config.toml
hop_length = 160
norm = "layernorm"
one_sided = true
Rows from block 7, named by matrix and row number. Rows with one number belong to one channel. Each number is 500 + 25 x the weight over its row's rms, rounded and kept within 0 to 999. All counts start at 0. Numbers have three digits each. After the name is the row's rms in percent of the matrix's.
# filt: filter width-5 conv, dilation 4 (model.blocks.7.filt.weight, 192x192x5), inputs 0-19, a 5 kernel for each
# gate: gate width-5 conv, dilation 4 (model.blocks.7.gate.weight, 192x192x5), inputs 0-19, a 5 kernel for each
# out: residual pointwise conv (model.blocks.7.out.weight, 192x192x1, transposed), outputs 0-95
filt.95 100:484478449511532490479539475518488445531480537480481500503497487516507441463511510495484466507476506512494482544497496511488480482460523541524476496484510520491511511486517502462501501484500512498472475506546457518493491518464474479516522519548508458494500503491498523539478537517543509500535556495488
gate.95 101:502515469468512502492501449522537520512471489467528451470460510535461482432430462485472519504501482530515516486526505490517500405478525536481535546503493527494507507490494477494507486516525536518468517497483515482486541460539529487464506494480510514475536564483530492503447544471495471514532534495505
out.95 104:493494467487463442550445479495498501482458510525487520548523424532540483494505478483544503504514527500530481485526502468544524497493445475463504510464500490491472491514532483518547481529501493524494484511502474474534553511474523528485457540539535466519503514518493522481508482494469487485
filt.96 099:470465482498515483510529508494506480496469473499499501489483537440488494440501505489560522474501521487455492495537506529490531538536484476477517558528530504498534509465506513449514463475527530486503472526500492502513447490514502522511514479502486495500503522493510516519510491498546488497515543495518
gate.96 097:515540505544494481479486474484476489473488483526489491486518523553557505500472507529522478511517555504481541525485518529458495528480499483471511511495478444500533477513518503486503443483468491509521462531491505496496496502543465486504478503495489467495526516487444491475497516548550511508492461474484
out.96 101:483473531545441501520453510453511534522542497491482488489500534502497477510452461496498489476501475515471465516516498451454504528464492486539520467465502559456537501480512502504486495504542505487457476483491533515524477504521516525530546547525486501489486470490497511519447476433492499470
filt.97 103:482485492497483513497481476552494501502474503493469496489473492502517477487469494490488518447494508509496469531532471474533475484527506536528498483478513495483529512457499493518477496495498518510470509488504506464498483500539497487466552505461459476486495450520474505492480502475497517475476530483529
gate.97 104:528480507504479506526497500482526503505457486508498457541501496468504506500524515466507529475536520531503466478494509513550502514453479492545496493546538508482508508471496518476490482493516501475525471487471466485507508425488546465442513506494513509473521472506535466475544491478501491427472496524498
out.97 095:494534477489519495507497548507471569499531487534463511509542542477510489510511461493516558516499503518467523502490464481486483493503507469487445487532475492532508500518523478502501496474512468550453495534532551506538510530508486451478526471496472485523481533501471467508487475528454525488
filt.98 091:507443451505570502558517507448471527518520521472469500461506527477494500509420474455453481498511513521509480454510487506508520507519505515476463498472496516507509499497505476504517461492531488452464470474494512497540555546532494487503539520480482456478504529475461489462492449496512509460530535473470
gate.98 095:499560492456497501516554479525502495492444488536500509514436497511523517467500510471495520492501510541511509461511542491476539480529505475510502502537505497534489513526525508550469492460490519413491509520502545503462473465526473498468513468511517496487493520503515496498483548494510521477491534493494
out.98 102:502526543506509481530472485465530513515483536512486508481497542512531495534435519474498483541484524479468482505515513508519478470525465520465490503493485546502448522500493483531517507506505488511484497487511471512477484479445527459479500567503511490479500494533496497502517494445520512521
filt.99 084:491520539503508527543510551514481479530483466506531461504510515510544488503465475465428514533497531508527481484460449459486485508553457541530488488525506536453491525532484518501490486499493470503505534514548524473494479473466519493488524508493461500449476496464506513507528496539497482516496487504460
gate.99 091:501486493512489511474485511504542514473476504549535505520544477501498490475541520540515473462509477457531540509520511555463449457448464493508530531522498455487488478532564536541548537538524515525527527520496501500493487503467499493482500496550536538534536478481513516525518513538535544543480484510505
out.99 105:480518529469472502558465534544494545491511450520507502527495523475501499482480520496510503474506519486510513480496495546508518503521523486484500503470486465509490536455485524505513513482444524465479527492514470508503479497514486519450502531505492512481515498520484489534465504506486468469
filt.100 104:512555548476456494498497468537510502536491523498471559538503481507511510482471485537488460505464484515556470467449530514501510477568495502492484518472493501494536530484474472503536511532453542514549502538475504525498486489487494508463515501473483510500568500513524478501523488479473478530478445494495
gate.100 107:502485504501502495527516489505481512477489492499522455473508515540494479502480485504547465478519493540451551479492503490457479497504484525506462537517487506509515537533486500488488518507539507473487474508525486483484507505528523441472491544522509504514470512544505524490495462504505523550467509483495
out.100 102:511462566482533486482476505487502517504498487486497519517500554525432490539474503511499553538486489506505508488508471538508479480507527469498506452490502488490548511459514514518513491502505491477472501456486543524490460452481478531519528528487445499465499498520525462486479505496512483524
filt.101 099:502494511468486452512527477454452508481519491475451508491518490520538483484452497467534512521460529488500460486537498527555518467468558491507517468512538499488508487513504520513469538519486512497493530531521507518485500478514536494516497551543503499536505485519489511533511538473519494494540491464504
gate.101 101:499533499490502503546472515510450464516469492499465506484507513478497517510540515496480456548494510526540476477514556507496504462456474550495501527498543518499492505480549478516517485475486514520504517514453543460520515481486532506495499494511528455525505454499522508472527520526487513444538473530490
out.101 105:475552519456461543456521469518518544515521450536476546542503489516472497503560522528514546547488521491477477481457511479506461502490493472514491528468482472483492469479466495530524442475522489508503485548494538513510495529521503495507511480539493533526498502487493505475532500500502495501
filt.102 101:513502499505525470474492533466483534504496464496516494449501511521540497467537509549456484461526492497500528523504470531530543477505478539524468485497492508513471474507514494488518508476513479499457489498474469498521485490479533505520468530510512495505496465504550541548488477518536559490499578477513
gate.102 105:468535550506497561459536501507526448511494505489527528460476487492485531520479514447466497468531500495504473471530494517519463463492500486507481556518523516478475495535491520496503516462467528502556508491506511478510513509483480530513497485520502492514502507512509456502517506498462443518464531454508
out.102 100:535512460473476502501521521497457477511539518526505489494520505508500517492489498518497552496512488459545488467487509528473504488504466505462521489496492501461503505452496511497501540511464496488452490508500503531485467472472514501522531514469461491508506512501465483512478492538466528470
filt.103 102:498464528478505527493557519468483461535505481507492500481531456534523521495439504495501511538503516453502557474471498500491520480495493529485530480486497504546501517539539439504514475503495493516486503504493508465504536518479457520487484486491513485505484517462490473476492503526460483505551471518479
gate.103 103:443496484536517509541514502485467547506543464443482496500513503547525428504547525530443466530513485521485533486493522477515482476491471509499479492524469476514492487514468526502477473499532538504459511513490495459447543526530506536526504487521520490523459521494501491471473485453504479498472479538507
out.103 094:474527512539498494527528513540528469483523519542536481467549486460507463511481468485515544523478469503534503465509506502505503447525513482482506512533509509505516511543490470533511462511530505543457449498505523476486485509519507500417501517471491537479506483522482499494475479482535467504
filt.104 101:483441452467530508507536518441461480481538508481509511508511519482474548496520527476478499528477512478463477519505518518529561512465485524535520496492491502501510476485482532503507516498487454481505418494543528514551521558517540522504485459476465565501510492518471524493501476495546490457516497525510
gate.104 102:549472472441463493503525541478530481452501530511461501480503486499490499468429477488512548518524544518472518483478491533467493538508482516515523475493493516505507481542478496489501457500500523532517519521501501482526516530507524473493476506542506508459485534492519529494479527517474512469517492525536
out.104 097:509520526474481493457554492505483474484475525512503493503479490515498470492524530499529462518483469504536516484486484534460491495465513520480522462488495495475486513503464445517510510474510480458462481450493475519525510497479500471539493576471501542499491539465493493510505524560503461480
filt.105 101:485464482510484490480525500495512472512498533477473486514535481496490556503493441522512478471469541473472493483476513525489470500458515567504525440494510516503501482510510505511510506514500477534486465465549473554481483540486479527511484491499507514544469518512480486488489504545469473474535494486503
gate.105 099:503466488471510507479513531534517495522500499473532516518517509525496505458509471508470544475524522465561471466506527517501489496470512497560469485526427465554556467491508504479466514487551528471466520530483518432494525515507460495488557495503487509507462520525479489491500520527478504482507494508469
out.105 094:503538438542482485493520504516479508494494463527522484513484471526513469492513520556503497512498493541489524479455505498462492511530468456474538473516510493508451529517466490519497522497525508506502525516512502530507474473474540486447513509502498536476505477513489488453513489532523506512
filt.106 099:450542464469505471515531503483529493524487508518529514470465517501496502460504496457510513484475482536534481503533501503539516509468478502466495482527476517455455489470525506464469508496502513528488527466477539505475515486465479475531511498494516476508487518511496545478521537482550521496489564505492
gate.106 098:481540498501466463501498510517505537499547531536556521511489513490470470466528524491494492478525504472522488509558542523499499509491470509479441512516510518494503465468528512506478515481557518500496534504445486540510475452498524506487499500486470474512516477532501508490543536486475483544472519540543
out.106 102:461513494452537482498542514481479482515508488492498528561533548483466557495503486486478470488540522505514483520521519506517486516476500489476479509479507526488490486471525514582498512464543486485512533483470500521496482508475512498520494493488531452495465536481508489523483524478461521515
filt.107 098:442514525530471486493485508509486519525522513504496500520478486488560529488502519502471482548427541478528520486477455540510525485508461529456480483490465526543518490494542514491511497517441498524493494561503533498477524507464475510465461475487541492517462448499488542486519451528484501510478454471504
gate.107 099:482518511508487489500494487546474502516494523507456540516460529529469487468479459475475523495489507511575499440493539477502471464488500483494513519486500498540508476495496497509518498479465500489506555523514522446506545481485508474487501491448482540502478519506495511502529486497543543488487438470508
out.107 102:510492507495480538467495493560483501486527509474430484549520499541505463512528474516459522516502503474535484486495509510511509488507486492468461428480491498520513525449467495487483463489514490486545494510491495478496533490503524479515494509491490523509508467493539536517489520501557509501
filt.108 100:540518500515495500529487498471501491530475463454451513476475467521494469483470475481472465544486537446520486438478497543568508499494502533515502543485509499510514500491517482524520526536501501515524512441513501456466550527533477476471509500489523506471499532500452530475520434490440509496515486487500
gate.108 099:486492487500535487518542543494456486499509513467466471496505548475497524509485511495497478519503495500475469511498474514464549480523461519510472518492520508504509506465527501484480502564479490552538487437522462550520462522557466477532495472471513478508460480507529468499541519497502461500528505482485
out.108 108:493543472483514479488476504445475554554466501528515484550520498534500477511497475483471466494524489511522493482499512516477483514548534487481521496488483478499545503486479522512470495542521501465494509508508521504518534503457498491508492486516490545443470500490492510511519515496488488484
filt.109 094:524540492485540492529465501507497553541515509495518542511470519485485516490514503501509511497452516503492493516518502496493474468460525564462500533507520510543493489510489466480464507457487464468528572518519527479514512478475466467511477487506516504506521507505507441520479507549502521476476462462488
gate.109 097:483528500464504514479489474520523452496491533500544476479504510477494509469458494498474531491508502550464499538485493471462500487484505473536519539520513518520511506505508503509509480480533476516484515512488465500542467527559483483499509512513502504494503499490513503509502525477512477494460500498484
out.109 100:508456462522530509494515508499485552508483502496521501520472506449469436478509517570474538480505482449501502468542503481477421504519487496530481517514496522496523471550498503468493503499483487489492519538509464449489529478517498512509519512499504475534484470514489490507481477500487456482
filt.110 103:552499498490497487457490521547493513500496552523471450532530523514519491477491517501497500503514503469480501495492510458522499511494487496502534477450518514496472516464473525537518498507484470509476512505510493522544506496475571528465492478470457574523527511469486499504496480466442519519506472528514
gate.110 102:531512484496475543447507469497492457547512532491523493499464497514502513471495509531544490506534504518482512485482488484483540505449520473531492530522502480506496514523483482515533456468491502541556491486473491474524463455556486511515471479503508491508543493481521479521543525481508475505469487460457
out.110 104:472490500522540509442505509509491472517490504568499456467509470496521510465526478478501476474496509507480516491484531479511463498503468534475512474483450521521544516469510510456486492478495527508527498518506492467509509511512497545555465484498460489504525468473504463516485492508504481482
filt.111 099:470507518523477513490478567448478458515578519472518538499530456521518479496454543503471538520511497437490503524494537516505485515476494507511507430521488498478539492485502497507486494484531538501480541461514501483499491492485545534511502514487493478508522500482502488488461488478460501481501501558510
gate.111 100:476455527471512491472516505478522507491518510515489468548507551464521501491503492528504535484579497546490459532502530476466528540535497489504503505498477541490477540464485501521484478491469515472492482497484481494552515519522535502502466501512523475484476482493506463489489505462478512475486514529466
out.111 096:526474524463495471523504467514454506531530522559490477463525488497498515493526509527512501486483495479503498563551468499493535486511490525537458542524500517527557505468451565494491506508525541467508496461495498474484509515486508496499489497479510495511502488487520512489519521545489469503
filt.112 099:501550505503491509469488484497543485513480537540528491514478447491529509498509498508479487511484488499515524472538472474496512517509508519525468507436494471489484480477510484503517528465503463522513516478475528506507483502484518559508542478514494496501492500474496516517513520502493544521486496474471
gate.112 100:470455521502489533542492540503535495479506413500467486512494528474507461514518529494488489468507481518485497518520488475474518506481494487540548512490494527526505534503534477515520496470507517469498508520489499511483500518509512494547447493505520482506489503507509537481476512521504554481505490476526
out.112 103:517517483476481540508481508502498464544509502526502491526518497451503489507501512518506522473527493483556493525507471484495505514475508520510531488516490565520519497501527487525522548502481490510481542471477495488452490501444494523452523530493542475498501498471462496480522492487479546509
filt.113 101:482519541486512504543509502451490513510482497489536484466512550562470491509496534479503511531511493526487492478454514529509517493473539485502501498504503515531520500510477499469511504495475468478479481493510511506517474479532467539535476475515495522515501452516528507488474470522555493514484465478502
gate.113 097:472511481524546453495487512476507551513500562521457476495498489526494563474497484520511530523508503535521530509480497499481539511453537544542514509483497482526526474468480497478490459494516497482443443473483482491546512475485509459489531517521488490451524478487444552495551512462442556485536475467517
out.113 097:473461507482491484499502472522484517491491520473496498466475462506480507472473489516493501496502543465502511506542503506516464532506484473471506498522476488511504499539483504507507487497479479509514457507477468486534486495439538484528545486449513523495500534556517494476472488531477513505
filt.114 105:486479478509514491456494487487485507531462503525490474476467449510475599471494535536513518487468521518495530509523460501531489526462497499564555479486528513537497511520484536509475533490551454519500469469506503493531517470504491496491491521542455524493520498498477498496470509548526520525510501532500
gate.114 104:549509525500533540541491530474450525494485481510478508531536479444532479528471477511491492522477473531487446525526467504479529492486507423490480482514495460484548531478524542499511520495476515500526509503529522436516508465499513503457514515525508465514503497506502473521495502480488455494463503466494
out.114 105:509499536502501501510534498463512490535486517523525481522462515461501544506476535491470474432468499527484500492495511498511455493521470515533462487504537506498471459539508488500508525485494528530461510493504507519528461510494504489508526498467500473503514533498492457551514506488515501516
filt.115 101:500420465475491538492497493484509457532515508508480521538482513527478464514462480510513538504498513507527538460495507484476445497476491489533509489484505514504549454496472486523450501524486525490508501497478512518485531465482503473491463540477452490546469529506453461508477512485500554496498494479511
gate.115 103:560502546500459516518496542487511526506502462507489496451552535475517492521519522489480524509481479524492503497512514515509494491523498551508464503468536474514509526448534488532518418545544499494504479527523539517463446479530525436556495497517515481520497511502514485454501498507525505508479508466478
out.115 107:473516475510509541484502490517546511512451451503499502475523484505532507522538565532480483526521505469526546549455500489523507519491502466513565499525485457462499500448455491541545440528500469523494490499509468489475493471553512464515514509534511512485493508499482483526518530490501464481
filt.116 102:504489506509501494506507490519518540511503456528493468458502513531527476527536520473516486512514519533504524459482512466515557500500448538509533488487477513483516533529486523533485475492481550462459486533502501520484528470461462527485455526474467541502504466512531494491472502487503489505448497505465
gate.116 101:534484495483472515534492481529497541473531486533475495496535483467557523507501501511495485479528527523484435512534498500480529460522460497511470536518466571494491519478522472422479493502512498501489497503553529504550462459513518467473558471533509501472492510512541481478488479446556441465533495501477
out.116 105:516482475461520521501480528489472488509512463439521519476484505462493525489500484489472514526521562457501525498515466491507517476478472508526477492453464514517496482509468492506477467466470488490498521531514526551511512516506545513524457504556479486536489479508511479533475506499497508487
filt.117 104:533507474502520528510454495546493552509467462555509510486468513464568494490475510544496515527521465533500494534516436490495523486527515524501515506509490498461544526503484504485539513467485486531504515467532483442513487532536537486518504526520536503464469477509508474500502473522519500512534526492479
gate.117 103:485468485501526487516519499516525485537517507511534540477490489506486495491497470536489496460518481498490509507527497484478502498506531536514500549526469500522511535492495530487486492512504500510487560536469499485480500548541479479509512492515541561493499501483484528485540502517535524492461517502480
out.117 113:474496536549513511507497496468517517489499520486489518525508473473492453511483473462536501501508527485502471495460481442525502514500485486489515552510496523507525443519517507483502480504493481562502563506481472475530495495488503515550500513509536485528495489524484512486517527457474490466
filt.118 101:483530475520458522473507544523517498515520479519500486516455485520515509527550494484497487495520534525467498530506487492480505514517513525481504477510552467499453486470526487526518458476507529523542526494515489536517490475506482457492501517533493501513489502492544503509515509516487476489516462455514
gate.118 102:548505515507494521477469549477477492500495495515483527523499509507485491538497545545451507504475523451497476520482487481478500510524500487491533483535498507514528491548510485505514447506494464481503485470445533505501496475484469509514534505519496441516514501513538505499494479481482544493516466459493
out.118 103:480474485508535499505552516487504538521525460503512484511492459486492469519454480517514486478488453504519503487478497510492518480493503538519506494502528513483518482531484521495510506502495503496489439505508526508503486549520483533506487491480502491504501492498472545474525502506523492541
filt.119 104:494511497465522461555535474479494496519537468485514487491484522486498502510459496487506518532517482473519513485478519533483498482494554509472459524484528520493490478462492480476502514504484484522529520525481472534515502514475472476516473529495522475490504492510469504508497553539485509518489498532474
gate.119 106:443523493485496474479483536473511525435496509517506454483488530463550473496467499453492522550496485489494490508467480545560504463455508491518569480452509467520497491490497481511525528478549483484526489494478546460542524491492504497488504536491453502526518497507483517479529474481562528462529532504511
out.119 106:478477521514526542496504508555521500496539483465500500476476474540499515482552495498501470535538520501479511529490496517492506509502552512523474528493467482491491497490503489528479478489504454466511459508506492505465535504490437500511490495558537498499496483485529549490520458465496455504
filt.120 097:518515421472524482464517502525534491498484512491500514561513507456492454530475501512515505503500524513507508487491519520512491511490501509491481514526459478512490550471467484488514484547510461486555496523531481499528456505485505492573504497533490472457541523516475509484508492482517482519506475512483
gate.120 098:492501469503524501521508501448466487487486475499490494479563499517518520485503502506538529550505517468486507479512495541447466523512468511496517538473482488465499490501481502474515494477534503508464456456499482462522481513485519533522457513485522499494484474508500474469518460509525510499530478503478
out.120 092:502494481472520482507481508454547495491535501563499500568494509534484514477467516504523493498491546459534528545450501486476509479515533500472483465486507504514537478543486487533533539508480495466488568462482494519483504468559525491552509475468521534511489493484476464504485493493512493518
filt.121 098:523528462505509470506519460490451519472483504542450473486493478506544488513511511493528513522495510484493491441468525489498539538540508498550508528537502582487527516530445510510478481540518514490515488448451484538501529498488508513480499454470473461506487489511461504528504497465484506473548503449497
gate.121 101:457463508493515503501526522483509504507498460495452501516492514477534483472505507512519489506529542497485482511514501484448502458519508483551485504536468518496493538505470505515484443513512554528533551507535451514511493509504498503475521518512495491504525510536468513515542522541508480483513510464486
out.121 100:518504549477504514460491531498550439491508506464509491470530481504517520477483446467495523476499520524491491560498500521502488488524510473466512514506501541513528540484539470481455501479505494498473497490457474552507477505509477488446549495489479495524545482467500538542535491526545509478
filt.122 104:518484494515526535510460480517559485480493474530497495457482506509541457508539522497479503480469505534466475514497509506466511504505503532500526510464528512502520487483509504489493455580507517487529509530492496481475473512520502490481503494456521497537466521514479491520518514492569492534518493521484
gate.122 104:503483507445535473509547479491488536513477504522518491533472556501482500502555479469479531505502450494507558523503505480462501516511496471506464466546497487501489495503501484519440484522476499438526519519500496488484475520538474533515517479510509502509456497481501498534514510523499528508503520470484
out.122 104:457550447487558506486511570518547515493434467515510485507494497514500499487465468487485476505513536488521505497489483490520481496496462488537492541488512476552485530501565520515517499490540450506477529520470493513458555538513482481521484473529518512527482516507509500504471511518471481516
filt.123 104:517542509486485502450496513509536498504488477484494480476513512473479525502493507472512512481526515486535524511515538483526491525461471489505463514489506470512460515476520519525524459461500470518493490521469529514517506529470490469494505486532472498470479510519489486443497504531444523517547520466458
gate.123 104:494544507497492448532551522484537517482491503502534491512468521534482476472479484495511454530486544513469505454488488529507527528491504506456492496511472496518504493504479519493488495504515464467493539495524478534498502516492508517480492456470527541482469485488478506517555445491494526503445495472522
out.123 098:543537494510473563521516498505502496516466508460497502469507497489488502431499514511505541493528538469534505493503552492446463513505505529470499523482480500498509530490446558499504488467522495509485518471489500495486503514500523496514498511515497538456533483508453505456505483476457465492
filt.124 098:495557524486500515514500468517502544462471467478513555493485528505488470521509530525475477513477489522471513513495538502511478451480483556534496510503552485486492512510472517509484493518465491496495474483465512506508498488479501546534503510478458526502503477484510524513464465490522468483506503526471
gate.124 100:529486481491484514525507514472531513519472511546483497486457474440487529493477453433477437495491512489494514477502508514514468499492427500507489468541528465481561487472465483494492472459497474513490530539538515494477493511486542476501487510514530514513501518533484512486537503546497496440510501479538
out.124 102:485484457512503461484512482485470476467474513510498457496520440500542506495459529526501483481490532482448472537539483489518521496521497412509495496472533508537513487519505520478473509540463516535505541508496506494480468478488546498509474537513509505479487495512500539500466520511509532496
filt.125 102:508515494481519490498506551515523459452496498493526469499442510513495488457457502484496521451535515525512511480464461506531477497524534511496480503533531492515515499526481469451480472484503520483509551479514493509535464500471495471459507535491474480514446496495512500508520518507500483469503530480480
gate.125 099:442510494526510506525493526534509542526479498490476503471507478487554488492492491502494525518477519507558490448513507521504505500491523531464498484518497472475501493514465491469493487515465493525549495473486511510491493511514504521469528495499533462445502452519496503525529483452527528486480499511476
out.125 098:504474454517537471509454572494521505535479516454464469547504489486569539509538533484501527526549495526486523500472506511522495460485489496477494500495504484512499508494504510468530447510504510481534514514523514481475534510483497542540498527506486457519502468517485492509507549489509514494
filt.126 081:451435442470490528507511483495515513506485529504502488514511500524510533515456529498505474464488477483441492486473495506493515486489500488473471467503488497490486518519518560541526503500457500493487483493501485521507511527536495516504509497484474508492491473459477488446513534499509477461503482463487
gate.126 088:512456493518473472505492470490491501506510497492443522474474553523516532487498468518488487481493481510504494477474456505471429489499491478464493486491508478505492506502507487496512482491482486513487503497490477507493530499517492473469459527466474460516481462465498481453510489506486458534500503475515
out.126 102:519505449501554476491505463529503510504511486524511512554466497506491508427493542457493489503469469484492477483473451495507518503486500485482513520511507494521477518529493486508492532481521521516566499444517522520524489484486505475469499491497478463494510477481510532502482516488508477504
filt.127 103:522469438544471484556487501523523518443509511481439455512502455471503501517453511521499502490447552506521500495496498481547520507481485492468477564493507505514514477492509516522559540520513488479505502485455492486517462512495466485522524455536493498487478516540442510516515441514521471498524529494506
gate.127 102:502507501501521459481540502491481493487511468475535529512493538513483463547486487460500533499530515466510499490469510510495479541456493504525449460491497536484492528516460539476454484479506512497448497536527539488506490468518499537505488475512510513479480494502501481486552537492457502528441468515502
out.127 100:485533466520470541463458495563517509518523451472443527483473498489456522510516477456496529489506504501484487512512466517532482496467513501498508491483556489477531500511486527490516564487540486497497537484521533496510493511493513474501459520530481505515492494480520512502495525513513497545
filt.128 096:439536516516500511487498507507514561508473493534502457502496501474504474488477496508509517503456499489491508482480505493528534502484528518478504501510506514506517520490500494523514513503525504495503475532512490460525500511546495503503526475511488492498523503486490494520473483483494512520532479529513
gate.128 095:514478504436531475490483520500510477525508479525532503517495515475475489535498533476471471516529448536523431518489529487519465541492489520510474481528495484523424510446503464507459486498462449537504518492557545525509510501508532481509507499517495487503512469497525499497504509477549540516449492558515
out.128 090:469540441473498482519504517492496501549496482525448547454503506506516521522539501515503486517481494442476479516522532484537494512519530458473561536502503491535502494499524531551490500461505503520470482536533479509457547505486550508484509513475460522532529492480530505509504476509486505475
filt.129 101:474462519521525505526499490543517525512514504538533541458502484482476483492504472492499530513488489514509463494502485438546477475547497476507494498474535526468513488490498581507512527464505507506480473510511510517532481466517474506464525512466547537494529465519514490488480479512541535521474494492496
gate.129 101:492484487479485517504496519483565452468544501542497544488481506497512456464475508515481513493497518488509522490512515488510529529535465423472496483470484468487482482544478507492522514516532495505524508462468474499465539492484481509529544486525510475497486468488512488446514534479454493515492472500546
out.129 097:498501545450481434510524460481503502519522491508500477541491517503500496494488496512524520557509508517489503500545486507502490523489503502469505490528501484473494517510482508511494517502467524455523491466465496504480537510511485505522526449540487529519560489537509566501510508524485477508
filt.130 099:501487513537473518471511504479477516466502475509527473486500529514516467516522503509491553476539506495496474532479509501515495462510503511518486505488495511486513476504534467522505513504461524545501496534488467499499524484447494489516502473496547458495508471490448495502510510530507488518463508534481
gate.130 100:492494493444558524483514475501502514509480502520455475491487510482502522491483441494497503481514503531499466479489533470505515536445482492510523480528500531523471543494495507531394517514480445488503480521538535493455530509554518534468492491521525541497486499511539448486480519503487532491486481509484
out.130 092:472510510500480502514489477516501481463473533471484448500548464472496492532530496474496491497486528502532519457489483479485472480513511521488472500500502506519487507489509465506492483487482507500474503534523572505552542497532478493566458539534452499488501519517494510522482519535533542523
filt.131 098:525521501544487469484485471543484494512461504530555505526458503533491513501503526530526506469476505524483490503502498493491559500512491527512547491513524488516484525503531503502491492517477466520504494490486493500491521527481501501492524445501494483521486471443491486556501494512507492499476465490506
gate.131 099:481482498489485559474525497506471421482485543482522475469507462507488516487473467498508484520518535524487478505522514494492472516509502514498517491492544507544458505486529505491504539460490502474486481522482497505504473483505500476506475506457497463504478486524530471503494472542501456512490542497493
out.131 096:487500519529503473486495496524502513498459533468496499496512515530511493517459478517492513515479500467498471527494508491534477504496471491492523466523532519532530502555472469465495525483513501534535537479476500519494458510539502499479462472486493566475498481482486527515527491475505490546
filt.132 100:484522485539546533462472495503529507499503439493534469494476478489541507475508478474504541464482494511504502525477529497506487494497491507496510512492507497523513480498528487504481522449521494528513538505494469485490512473519489468473524477544542496503462519468473521519508486546494474498524534495486
gate.132 099:493501482555510499499468509513505489525481470504516502459483511493527548526511500520475516534486509479507486526525492499488562498536509491518521452503521517467498544468478505527531531515487478520508468514531488473490543481489459494529513474498461501499483517519494506486503498526489452490476488512508
out.132 096:511519478489521473476516476455545527510480515486544540537515512509515505488499472534483478496454524504470504542461516498501538556507482522450460501503490506488450498488461518516477502523464534512457534473486516503508512469509521480526528456515542548458496486524498499464488486512508561490
filt.133 099:542475467525511475485480539537484532500511545522498494530508489445548454471499507485502525491503517499485499527470438502521492506517525491505462507456503505497537510458500508490486511525487511502503517482530505467499508460520538507502491491484497501535485501514456478533521515514532472455521512477514
gate.133 098:485485511514487474518558489484490493492465480499469491527506461510539477502470520467519494486470537485516537526466519515523481512507526475486498507475511476518501494491548532462544508513495471522490516535539517504495457530493498489520511440501517523492521564501491506466481507518519486510530467478459
out.133 093:489500491505514500523494501444514462553502544480496490511496501517508509557460478511493491505498478525521494506489534523485521514528497511508487491506498472507493543505513538507495517492498459498471531480519467514516537502514513509492500494466502501553535522464481527512550455498483525513
filt.134 102:508490470508541521504499512520519548522481473522470495472520485450488489494523485503473459486460522517530485522515479534523472497523505496471479505472551558432444475489498505521471511498455509489531501510477506479501477518475471495522496533490496488505488469546502508491523511539493470463492505463440
gate.134 100:450487510492487468503509538488494488550501515489472498446485456532465567523529482470500521522510502483499498473541461534538485538501499499479501495479504511480511471524473493505533533500499516520513526482466474488513508512489450486532473542496480525506488502480534473552515536514487466517484502529515
out.134 102:544544486486505471510528488481533516505490558506517505528513546532513496504515483503507528491503508487509530461528478517482534486494519528503535545504518534488509542482529502538506526483480507444476519495517499520514497530495492498491516446541508514511533478503478493507541518529468529559
filt.135 104:513494449494521489492497502441545480515488485493510535500485472527514468559519513481513486501500493487519474502538464538525475512503494501547465500535492515483536478510487522481499490500504499479487475505512450463540480509514494499532507489503505484508500464470520513530497505459499491501485504521525
gate.135 106:512511489541512468441530524533489513508494477513487493489522464473522530534468487498501501484479505488540503546554462506480508483495506512484518500498508512469495494492486525522480483498533463499493505519496521541505497499515469522520507523523493451534461476534472521477521503518480504465524498458520
out.135 103:525490532518520508449533535462518537548480528500450500522525520483467502504480463491451525474480498521464487487510480521501517497479542535486532525498536512531525467520469528494506506484539499504489502504498529530492465480527467502540522481463497499488497501518489470523485501556508474471
filt.136 101:548498468478540490496491482479457480484482509515478485499486506504524488522506517455468517533508471527467507491499510467510490436509509529486537493505531461513507514506507473534475516486460545483437472485514504516488501476487505482480510483512503456553535480492533505494504479515512500518512518508475
gate.136 101:476477480516499517474528484501489488526500519459481507508481505462485515487507488506534498498486495498522510526504455524448500531466507515505514508542520482471553481436514514508544448521532461504522525529469509529508471474476503544527521495489473490452514476530519489500536522486477477551490486482491
out.136 098:484517441517530536508479499520495490509501517511490491490526518502487473512512543481498518455512525485494506533521511473529465480467483504490521512494495578509532488538496525478475492449502551509502510579526510488498473485535492491492545501535479502518492492470502498546443510535541521505
filt.137 100:483526509452504523533458538486494522510519507479497510518503498481499474477508494556509479509508502491516474507485520478496465475456548523498486506486480555484527510488501465524494509498491516535491524473499493468496493494537548518495501499461506477500509464510496527478537440491490516483481545512501
gate.137 102:509467529484488459475501504491504520497460504496479496500509486499515542500472509548490518463474509476477461488488531490533479525484520549507504481489480533485465505526496499507474494497498479505479521474470538497524466523497503422527475499512483505484517538474521481487444547536476512453541499496515
out.137 098:476489496490525531468542501476523523536502480540538511520506496490493494489478499508526512504450519523473459475550498470493522489518560491454512529485499502517491479475473519494532499496487494542436515481492513541492533492526497531521520485467469513485492490503539455515476488458470482506
filt.138 100:497491503490499474485529461525513516494472519553478504457507522511499496504485492537464469474521466533518557455502503530520546504497495512491510495537479520497499489507508476496487484490532484474471531517469541500470514495496466510517484508492492475465472505471512493535454504474498546490524516521560
gate.138 101:545521534490451537499520528529520516481497494496497487511478534498500502520520494483516497448500500526510469511503483520447528498500485503514468482510506476498470481474492490476461506512529455502506473475515486502470477459553503490489517513490495519490493474531514503497465474495496498502488476445561
out.138 101:453492504497501480507575523487514501510504485512505482516511510536517520539496494478501477421490556482457511507496470527512507497524499515489491481492468549530500491538490488490516475469464465478481518505523472499484525534455491490461493475493552501499528516530508532537494526519520491463